From a checkpoint of a small image classifier.
Data: trained on drawn branching plants, 72500 training examples.
Rows from block 2 of a small image classifier, named by matrix and row number. Rows with one number belong to one neuron. Each number is 128 + 24 x the weight over its row's rms, rounded and kept within 0 to 255. All counts start at 0. Numbers have three digits each. After the name is the row's rms in percent of the matrix's.
After each neuron's rows are labels from the 100 images, of 14848, where the neuron reaches its largest size: "strongest on" is what is common among them. Only what is clearly more common there than usual is listed. The data: drawn branching plants. In brackets: how many of the 100.
# u: gMLP up (value half) (model.blocks.2.mixer.u.weight, 256x256), inputs 0-127
# v: gMLP up (gate half) (model.blocks.2.mixer.v.weight, 256x256), inputs 0-127
# out: gMLP down (model.blocks.2.mixer.out.weight, 256x256, transposed), outputs 0-127

u.226 113:128121128128145147131128128125128145135112106119148128184128128131153082128128148128180128108113128118117128130128085128128128080128128107160128083128128128115128153128109128151128113128128128149115128158129128128128128128128123128138162128090128060173128117067128140128128043128128128128147126128128166106128128112128128128142128128104134128155128128092128128184096119159093080128130
v.226 102:097128178142102128175128139128146116128100064081128116053114077202128128093128128128139128128172128125128128128128138128128128140128153128128067119128110106129128097128128151149128128128128132081128128128128128128128128128126144128128096128128149116128115128128136118187128128128128156128128128118128128128128132140128132085095150098128115128128128147086128128128162128128105155128128
out.226 112:128128128128128085128153155128128092128138128128126128128082128128128128128128077096101128120128128100134128078081158128128171128111128137053123087128128128108186128128094143128128102120151128128092162078128067100138079070109128114128102125119128158141128128216174128124203128115128128116100128128128128143122128128116128100128075128128128154187078183128113128156128128128148128159180
strongest on: bare (44)

u.75 097:128128136167128159150128156128201168128120128180096128128128081128172162128079132128128169096128150128128128175140128128128128128165135128128128128166128164099128123128200161128181094128107071128138128105142128128128146185185088128128128094128126149159110128070128128128128109131074128128139128170128128175128063128128128128138188128138128128128128143128144128128138128128089128128128
v.75 099:128134128128121112128159033128109109128145159128132128128128128121128128128128128128145138126128128128128128128129094128084128128128121094128128128128128110123120128128128101128128134136128163089128128128119155048199137128090147128170080142136128128128128128136104128128128151107108162128105116129108128178128128128090128128103133165058128128058128094204128128088128128203128109132125
out.75 103:128128128128128125183130118128101128128101128128141119128128178140128128128103128100128126128150117128132128128128170097117104128128099128092128099128128069106128128130071128120158111128128128128105120058128131128099112191089164128128128136157128128128114093153121113128130175091128114107161185128128128128128128118129128128128128088128128078165128128156128128128128149128128128161153
strongest on: two-way forks (80)

u.249 095:128128133049128128130091128128128175168121128125119123125128203128142128078128155142085128128128128128143100174140124080128128128128147097128154128148128128124084128128128116181128128108064194128128186128128150128122128171071128160128128128087171128128128120128128104128128128128083128128128128091135192128111127128200097128128063128110128145128090142125128054128128128128102128128128
v.249 105:128134160122128147128126161151113193128128128128144128137128128137128182128128128128111128135215128128128057142128128128128157128080128128138143141166128128074102158104117102128154128128128128128158153128087128128135128128179119070128128168128128128103153128128128128128123089128171179146128128128156128103113141115128129107128134128128128140148108148128128195152176131158128147128128
out.249 098:128155094128128128123110151128107128128090105134084128128128128128116128099093128128128128128128128153128128128128128128128069128113114201128128128128128128163145128187071111133128128144179128121128128128101161128128128111109128128130128128128128128128148128128128154128104166128111164089128076128179128111128128128102113145160139128162128156138119154128176103128115159128085128128142
strongest on: two-way forks (72)

u.29 100:149163181128128128128128128156128105128142135128128128128098165128136139128110128151074135128128128141128119128156128041095128117134128121128068183095121114128099105067080184128128151128128165128128128128128128128128149128116128171134083160128156127107128128128128128128128104128168128152128092128082128114125089128128109102128128128128128109096128128128180128117128128108153128128146
v.29 105:104146128128097172070099128128077128128128173128100128128199135128132128144136159181128085111128203128128101128127085128128166128090128087128128114148130104153128131137128131128128151133128128128156101135157128116162094067128128128128128128128128143077144141128128128134128143072116128166144169118089128128128128128079128137128128128109128128146126176128128128102128166128128123141128
out.29 101:128128152128137136128128128138128144132142123103161128128072128128050128128059128189128102128097154156128149128113128194128156128138128128128137159128132128128128101128128128144096128128138128118128171083128128128128172121128128128090095088128128128130128128101128093128128128101088128156128108128146128205175112128128202128128128077128128120139056156128077128094128128128128141128128
strongest on: bare (44)

u.212 099:106087106202128086128128128077162128128124128128128128128128128098128177118128158128128128128128128173163120128102128096177128128170129128131087128161128166128159144115171128104118128128149134091128128128128128128072128128172128166128128128128110133128128128109128084128126137155128128131131128128135110128103193128128151099115083073128114128128130130145128137128060128144128128128128
v.212 105:111128192128128098082128133128128074116128072128128087105071128113128128196082147087194129145133107072151128103141142140121108143128128128128155128152128132163128085089029128187108151128128102126104128128128155128128128128128124128186128115128128128169093128072131128115128128106128121128128095128077128128095150119128138128128128185128196128128128130128106128128147141128128128156128
out.212 085:126076128128128128128128128187128128128071082128202128153128067128128084128128144140077128087128186103097218128119089138128130128146128128091128128120133128153122128128128174128184196128128110149128128114128128122128128104128128128128128172110107128119123128180128112128144092088095128169176147128096128128077128067128128128094123128154101128120161153128128128150169128095089165131113
strongest on: bare (55)

u.127 111:155149128172128128193095128156128128128076128105128128155128144093128128128128128182128128128137141129130121128128136128128106128124152120182118134099107065125128128129128106128140079161128144128168128114128128104098128121103086128128117128155116061128128100118121128158140128128103128128185128128182128096075128128128128128086116163128128128083128146128129128128128128145128104128128
v.127 089:128128128128128104128128128077128128093128128128173159107176095142128164128128128197128128128128168128128084162128124128128128128128128128128128128157128128128166129128128128122132127052128128146128128128096128116119168128128128128138128128121128128101156104128116097142128133118144092127088128126128128128070094128128128149138109154184085128128128128114117128128095128128123062094128
out.127 130:128128128078144128128128158102128128128128128128128153136128128128128145098128099083128151109128128121128138054128129128123128128128103128062128128128128128106112128142128181178177128170112128128107179169080133128128109128128128080146179128128175165064102107192105128128178198135120138128150179123117128128128140077109089128128128131128079128083128128128128128128089109128128142164128
strongest on: bare (42); white flowers (41)

u.227 113:128114085128134128128128156128157165119128128128128156161085128167128127149128131128167128124128148082128128128141128084128128128128128071142128128128097083105087152128128207094137128128128126128128128108095140152080128128128071128102128122128128115128128106099128128126049104062172128128128127128128153128161128128128145141134128128156106128128122128109127128091133089138128158128164
v.227 100:143128082128158128128128128128128158128151107128128107173128128128128128128109128067128128128113142122138128128118172128070129184114128131103128128172181128128128151111206146128113098128182172106127128114128128128128128128128196112157128128137189128128103128128082128128128128128128128128128128149140128128128128119128096064057128128081144128101130128076110148111128089128179182090150
out.227 104:128180128128128136181202128165128128128128128108096129128056128128128128128128114128128178113128161128080128158128128166128128128183116134106128149128108128128140114174072137128108128128131128073128128114128167128180124128128128141125128128128128162095163128113128128128176195110075128128128128128128128131129128180115132128128083128167076128128129169128107128128102170121128128128148
strongest on: bare (43)